Weights of a small image autoencoder.
Model: 5.19M parameters, 48-pixel images, encoder arch vit, encoder norm layernorm, encoder patch size [8, 8], encoder layers 12, encoder width 128, decoder norm groupnorm, decoder activation silu.
Rows from block 5 of the encoder of a small image autoencoder, named by matrix and row number. Rows with one number belong to one neuron. Each number is 128 + 32 x the weight over its row's rms, rounded and kept within 0 to 255. All counts start at 0. Numbers have three digits each.
After each neuron's rows are labels from the 100 images, of 14976, where the neuron reaches its largest size: "strongest on" is what is common among them. Only what is clearly more common there than usual is listed. The data: made-up ball-and-stick molecule models.
# gate: MLP gate (encoder.blocks.5.mlp.gate.weight, 336x128), inputs 0-127
# fc1: MLP up (encoder.blocks.5.mlp.fc1.weight, 336x128), inputs 0-127
# fc2: MLP down (encoder.blocks.5.mlp.fc2.weight, 128x336, transposed), outputs 0-127

gate.8:142152147099159073123075146158150116077090096119120169144152148135111125130175112117132087124133137177109123100107150158199132178169114116077120135164146138100106152152107097210161108143099158110135135163076109165104152053123148089152064158083101144115112152140142130151130151133117132092105142139067129174130105104183220136192143105113084118206207112058140127136107131151125140131087
fc1.8:158161181157174132121113146145046179116156080155147102089144155125122146117125081136116126079090117101106171175187101061119206066118130114149122125103104125113130154102136134163155116124208148136125125106204134116172091075138071109170158141065143073132120090096124158142112189101106144103139128130109155088160173097077089101107140193130130097148123131112150127147134148152118088143192
fc2.8:136154153132122105143111127143200154147122083131124175127143169089132138138159042079133126123106076113099099133062131091171125205067152128062141117151089167102124079139111139137152158126149127132165122101090109125115119132126152118195062153154111142064182113194132057105131172122129146209121169149118106120156131125132133102150153144121116133160209082046115141112125146172125134114136
strongest on: dark backdrop; purple ball

gate.231:099135191110121102130132130100198176175086128099137093117184159109129116138089098162098160041125124164125172068097152092123120159129059119135137143129150104156135136088128153074114138095141171116100163135119146163160174124137146115143041174136138162101109088145154047140120184179134103158128174120096157138116122114138171145105088098127131097098167131123067188092110062093176133120139
fc1.231:125103075182138159122117136098142125162128161153165197159133120106137126157147171147095159055177156091186182155097124096148154090056156130134134132114111162133142128137202120074151087134132121152113144102145150126126116134105093125110161098116151113119064069172132162137107111126139130087125110106077101157144124102139075122074191153130082109120091106146148175168076189047176091180142
fc2.231:147059131056127135060099119161137181136148147125134104115141115082064138132205139160127141111156154168134170168113123126130120177045056141081128121131161101171119096128157118050103137138139132101157158068064174125140213128132154124128087088125112134116141098159117121105144078157175181153147149153099123098173109113148117156114121098126131103173075139065133123108146123181135132146154
strongest on: dark backdrop

gate.253:186112170171101108078129142171104044092140092152154087116117142101114133130150074144134142102108101092111070199122120150129147140110172131118132132082158175118115181110124169131086221123113193144111127187178123137091129100144154123125132076117104112106133130052103168123118174144132103143143203084056132115169109120133125089128121106091180125157147160088133142117132145143182129168074
fc1.253:121143148114163150153092095137177187128088198110128161136124103120143145117118179094139119165155148139126139066125115083168125118130101141173145149193121084141135075174117118109179045119099044104090119140091135115173161135120106144118123154172140129201127116111121103126153148058121157146140083143159165128094165135070119189106071145126116053106111119214112115163157101113118100093150
fc2.253:158157176141152158175136123126177126108127167126143136135117112126140133128135150113128140092175126140154120078135117062090125103143140130116135128147089141140138137131126133073113169121085152132085194138116174128173139131123118136133191113174129124186104061038132145129117196077116020147138062068131139123126141148125092155109063125123100092116038176193134118155139166148134067103125
strongest on: space-filling

gate.332:098086112117152151162044114144095137035156140124155119175119100066110129130151144098155098041118045166184143114151093134099114130156138160135153107184096104160093105091094110090201146128166076100116097136131205110142111133114149146126057052108125132174113140123148151113121144152121133168127122134113137122089138170129120093169112164149060163126110142136141122147141123157173091150162
fc1.332:198141065182117096131137121065153189189078198143152122092132148157136121167148122146112151158162189126142139091076149130129109116112106137087115125109147132128111186127097123066153091117166154163150128126106125137156192133141120139043213117136141107104179131125129154138095094140134180182174174072122111107157099137064165137080076131138203115109127138136133122102125140121123137135172
fc2.332:138144152138108067148210140137109130135100101155111121080121166104188123102131078086132113140123171097096099197088131100164134172111180107100112115180161102168124110154141123105112192138133164107083127145105140126164167079128055127155138142140137159058104156094143139158119087146136127111104061035171102121199151131127124116071119122133155137118167146167082152112131115131083201094144
strongest on: green ball; space-filling

gate.288:103135153131170126113092154119102186156124166113118110111108064073182114131165144116097151120135092160167142093102143110099103150131089140122116147121112062114114165026086136062179070152138104162139087160161159136116131146123112132148140183174119162124146150170158059120167121146107150098096175144162073133146128107075117134081119093133091197074130142176064147181102099163146148151144
fc1.288:121140170091113133146045092126142133093103110150125108097125172143164137126102095083185117088067103115117102126168129135160158106102086135125125097058145103126146163195091106126136108128113129126183073117111139127142182065078101133174102240099127135174151141145101111130176104141142099148154143091164127174160129133142142072087117092090123169084159112141128179095195109109189099130133
fc2.288:130151166068066128180068140152137122093115168147125089129116165083091132108107103118151126107091076089077109082141124143114143148111124124106146124071125127086128139199104110156213080117118112133128165125139114132112134176138073124125104187099149118156139126167109129096186151095121095118133172098128147086115090143134110188154163182135106149121125154255098130163137113095148116132165
strongest on: dark backdrop; space-filling

gate.180:119128132081101092079165130083080130111068162111148078131163117148123166095132104153112109080129203104172122200142133193210128150101112155162123145117098111156137172173064156123163160130133097136130129133099076128060093096133124136149137194132139119118116107145159171123121113191123141172130134178187150109107186102117167137146122079117114156176132080092103114085118171204113107132124
fc1.180:091109185139095158126159172165070189119089137088113153130158101083138118098153133171185136113196149119123169174101139171128117154138063170159147112129177094115129087078158087078108109139175122134021084088139102111192042151141158135143095164112130131115101094162142120119123176170119225120105154149142131135111139126146139111128095119141100114128195122159128115114137109129142125114142
fc2.180:135117106202126088155120120125100159090225117119206152133128146117190137130071099127147132149135087109125122105122126164139123100100155149157149135111124091120143125138144120118115149110106052102175157187172191133113190073135081134215108135114108098144171118136110040134133145083098138216122141147120121083120200142114106140128085150134119123123117057112134121145126142118076090151148
strongest on: space-filling

gate.86:160138161078118147082092146094113051074133114119108102132121140068110106133131153123102117189099083120165079088185136162141143123133139114160113126114142143120130130102128160163183104100139120170123161091132097120170135100113059125091057061080123118145124235196138176124175120162147172127119112123148109121122091170222146131156101122084170146126089142110173129144125156118114156135171
fc1.86:131099123145142107053134115129163137087123139160130112146109185136106108106089134126096166145102102134134125091147098078141124120099110095175123142098185130169149206141122155173104135136093119131171123098122120130085129213139141128117136049062151141102155155117144145137151153133134092156157199097091116128150173125202116109134085174127132207141066067108137144028140078114094145134148
fc2.86:135131152158111143078129120124117147136159136134079118189122213054053115134141109141085118167147090060118115149151133106156140055109094120121115128173134158165127140110197119125145115136059097112143129168094176114116168085121103137186151212041133106104157163174145176160111144173144159156113089132084165120132105128081135157149128083121193094143104154111122124113117131136170104147111
strongest on: green ball

gate.274:109105124060134149128044151161151045162149198118099172150154107165123128101116112162091136173165115075154138161130114111149109165110147154121124132138160173129139112158127141119118133158095141087123141089044142139123124078142093137112106162097126117173116139161107120140088086158140111125165121123124103130171133133163132074139138135149076139189092000168106114134132076102137132199161
fc1.274:093108188096187121160107137112146125072131166134134221150143112156135130120104059114110121181141211119092117149159101048237122121125101148155131145135141147127122116117133129128134143140121197102146098173143060117132103077121062121227143134152121102117156131113132127126130095105124157059122131173169109133133161111144128097168148133115152072140180102083112112133135122124140102117091
fc2.274:173108138156145088143162137082190078140117141131111094157150117145092121119052091154147127110126171142129059069115109064050128057190191147111122125187166129162119140112118150122154152145091151123086111159190087134153192074129119116119138141089131134082102155101128130134121123106117152090142069052154172106139145122101116137114120161142088162074177118128166141106135192162137150109126
strongest on: green ball; space-filling

gate.191:138141152115128150172083122140147118169116154116154111142158128160087106133075183087128093144126110071125150169165119113153109180146096134132140119131150148181129085194139131132132102118066101122073155178134106140163113151165114103099089112105096096169148147232116108133097109151118111115091114090089149165136121147160061068230147085100163144182147070176162151153160117098096152136090
fc1.191:154137160067170118120107112172088132139119152121108053112103115090089136124158105118124171120098147138191103137144097109120139124105151123185146137093179145155143118075127104149131099101136080145145155085140127115083124132149138147191043128062125165121096157071134080141167159102120156191086167103043136114095134137139139116150140118115059189084067214171153126134099114141143098142121
fc2.191:137129115087150163080153118157134140114144110110083070184136185084052121147181117131146145163190067118135105162164123174122144125167124134141118138123112087162134103081163122107162142125126133164119102092078205091062111174138122132113126101057141132191099135052155194125105118125128109127113111119095147121150163156119147149142173119123061145131064215140091110124117109170146093133128
strongest on: green ball; dark backdrop

gate.320:140158183104185141146140151066140083062153126129133167133137126135074104167136042111159172103197148116148152119134132105102123113132120125114126170112153150115100102129152131126137133155090137095182171173120086139179137091147081112160126161086114132153145070193134124123140118144133124112089140123182078118106163081202137107155115097128064168169135200180128163214141154137177153117119
fc1.320:169127112081091159069188099107133069110150226095106140120134119191156106160081130083143100167172138135128103094088153169163132163184084126147139118100084157113141096134078109175152145151118092081205163164096094130161135082106101092169100141127149129149133145135133124132143086091135142177119162174173133158114102131190135150180138193131145147103106111189113134114118096091159134126170
fc2.320:101156138074162158142089120153123175094091097131108112124118155114218126119102040148184123156192145075106109222138118094114127123153160130149128129130084115127125140106108137164121152125085136174096142121150174137176156105139135130045136053077132116129106119103122064120114148137132106090133145110168078163091208120095084124124149095138124184099172060141144126111148141083108130132120
strongest on: dark backdrop

gate.202:088102173159146181142053177172086144103167147121157149154153126118117111120159089068150179157141120134170137101167091151108168096164122142157086178085185140108105120107071119104119192158142191095158146161150130084094094128168147085156145143161155102194101115114135134139110127196108166128135144079161113132096071139104141127080087124145125084097085094074133150146125075108175085126121
fc1.202:164142103042143095065126101077158134138133057136111092106139197113125102115126184122150088092144128153040116126076164117163110182128140111130130109132058136130127107142123122137125118131118080139150075142098193154177148094105124150079114124116129124111153102143149131110112136020146089144126111100076134112200175098173117133148133112127131144130188195135139162135127184157107160122166
fc2.202:109135149110138146084121118125189137087142167130147161096128122117148107172194100084128131080185154172157104039095199137124111124170094112190158107112098147108141143117115068123122195116197164103195102137125139170118108185107125150103140108093107136174178133078105153130130116144134144099144148115085100134044128099111122164157105161145092125144036120087148115113118095137160144084112
strongest on: green ball

gate.38:116137095099076124063126116074188136142130160129136089135144130202141121130154122069124134118090149125120080065080116150100130154092106093151114111087128164106121140078112143122152117121096191115179063098130160089108252124128187147124178065191140105087151125142108096138103212136135109076137147116087120135164135095081143119121128063110083138112132139109135103142120123109128112111147
fc1.38:133119081075168124131098161124094191027083113099154095103152084103102103110121119132122163101105111149210129122113116229101128085140193138142140152103111107121151126119137153147149088113153137099145150079142104131055069118137143121151135129103079083132161130097135083150051075114101144157129131128112183101163130120128092138124106134084104199107125134105087136194084140153157145159141
fc2.38:148161166141191149193126136135124135125141081126064112136133071174122117111154122129052128085126115144094152124102125122107131127191141130197129125067144136118126120093152119118132076137122212139116174080126154142185132123143095122166102131123130118146145046136136092123104148124143107161106076157091095091106173109135129157121056148122076192130150208173147136181105187065112133121095
strongest on: dark backdrop

gate.150:124140109114164147089194135107170136099115119132114059148136133098135077151127147182145160114176069139143153116180138107132102107132114131118124142109183108109118128072122104133106093150142092188145081137083186129090221102126162144126111052120134156148073139108119178138159109110110115183157165155097147115124095091125153213133142112138206188089119130102138126119147119122102112075042
fc1.150:118115191179150138061114133113139101192121133121125129104130137186150137142058151172125152169113162109065110102088108151066129204086070150125124144124193145134133161148166153105103156126116144150123156107083060134154159108145132144066114132115126132123162139123135157125123077162158184126106151127092150112113134139139151031220103082093128080082187103130085132095129108100144127125120
fc2.150:128118094115127163142132128135088174081094177141202186110130021118122130135123147127082156086152158124130104096130137186053145168131067109138123126108136132129127144154065096156089129138121152106107241129140098130086079165119163130092197197152143142155158088125129109116138160085129126167142119126177121122109102137163129121106086086129136116112120089076128126133130145083178076110092
strongest on: green ball; space-filling

gate.260:166138132180109091200168121139110114069107156115189102117150078100198130149117087123125123127180151162144076087183120120105141114136151158129127145149161189133144100109174102145206061136132162102112164134133110117142107065112129131112084128155120178106166128149119065120172112124124133152131134190162061126156171159106115162110119090109119158079145106117130125071119100126139061116038
fc1.260:163168129092109108167100118153128155172102085113097128056075237150136125121210157098130145163126123147132133167041176147122088126145140108150125128119104158146116170134096110135072164121094129161092086136124115109148141112112115132136152159217175156074119088087186123111098109147140151144131112068111114127174111084107148103143124140148171147110155088096087145187120075164137110093163
fc2.260:099150121184133122105071118107143141071091097142162095123125151124114149142128116108147116093098106089078195065133142187119164170142093092127125107140087095098135130144064121112182080121149129105116105100084091135094067205097109138106170133110147089191149111139148124150102179155130188191112123166127177080070137114167156060125080155107146148156078138088160131118105143152112114135188
strongest on: green ball; space-filling

gate.0:137140152082132052127130153139222069100192105127166107081116129059135126133140099171143135063169111138132110118113143063196126098114175117154118152078109124109098147137118130101116100130110139088160089163088077131116146094132141096124134120167136138134179127128130123141143078136079142159148184181119105150155141119205175157090131063103116106137191200145151149115142127184095150138103
fc1.0:089081127123087158079111105123122110077147039121100097127122130102144118150126146150160112142151121131159076194043136163122101190122175142092124108085139169131146133036104102140113104137104164129129141171100092162091138134109183136107099117145115108138147143152139060119121057152156201176119120126143132128184099066156150135115156088128072157139173164142138136076122126165133184085140
fc2.0:112067092147107119136123129129087125045061092138111115137118134117124115124120132154112114153147171165165106191117145207105124162105141131161104128106207113156113057136123117184102073133102097162096132156127081139125166143121168129126163180113137131129085128180128114158121046143142190069130092072171089176165074133175127151151144074164147146101146150160117118147136095171150110153078
strongest on: dark backdrop; small balls on sticks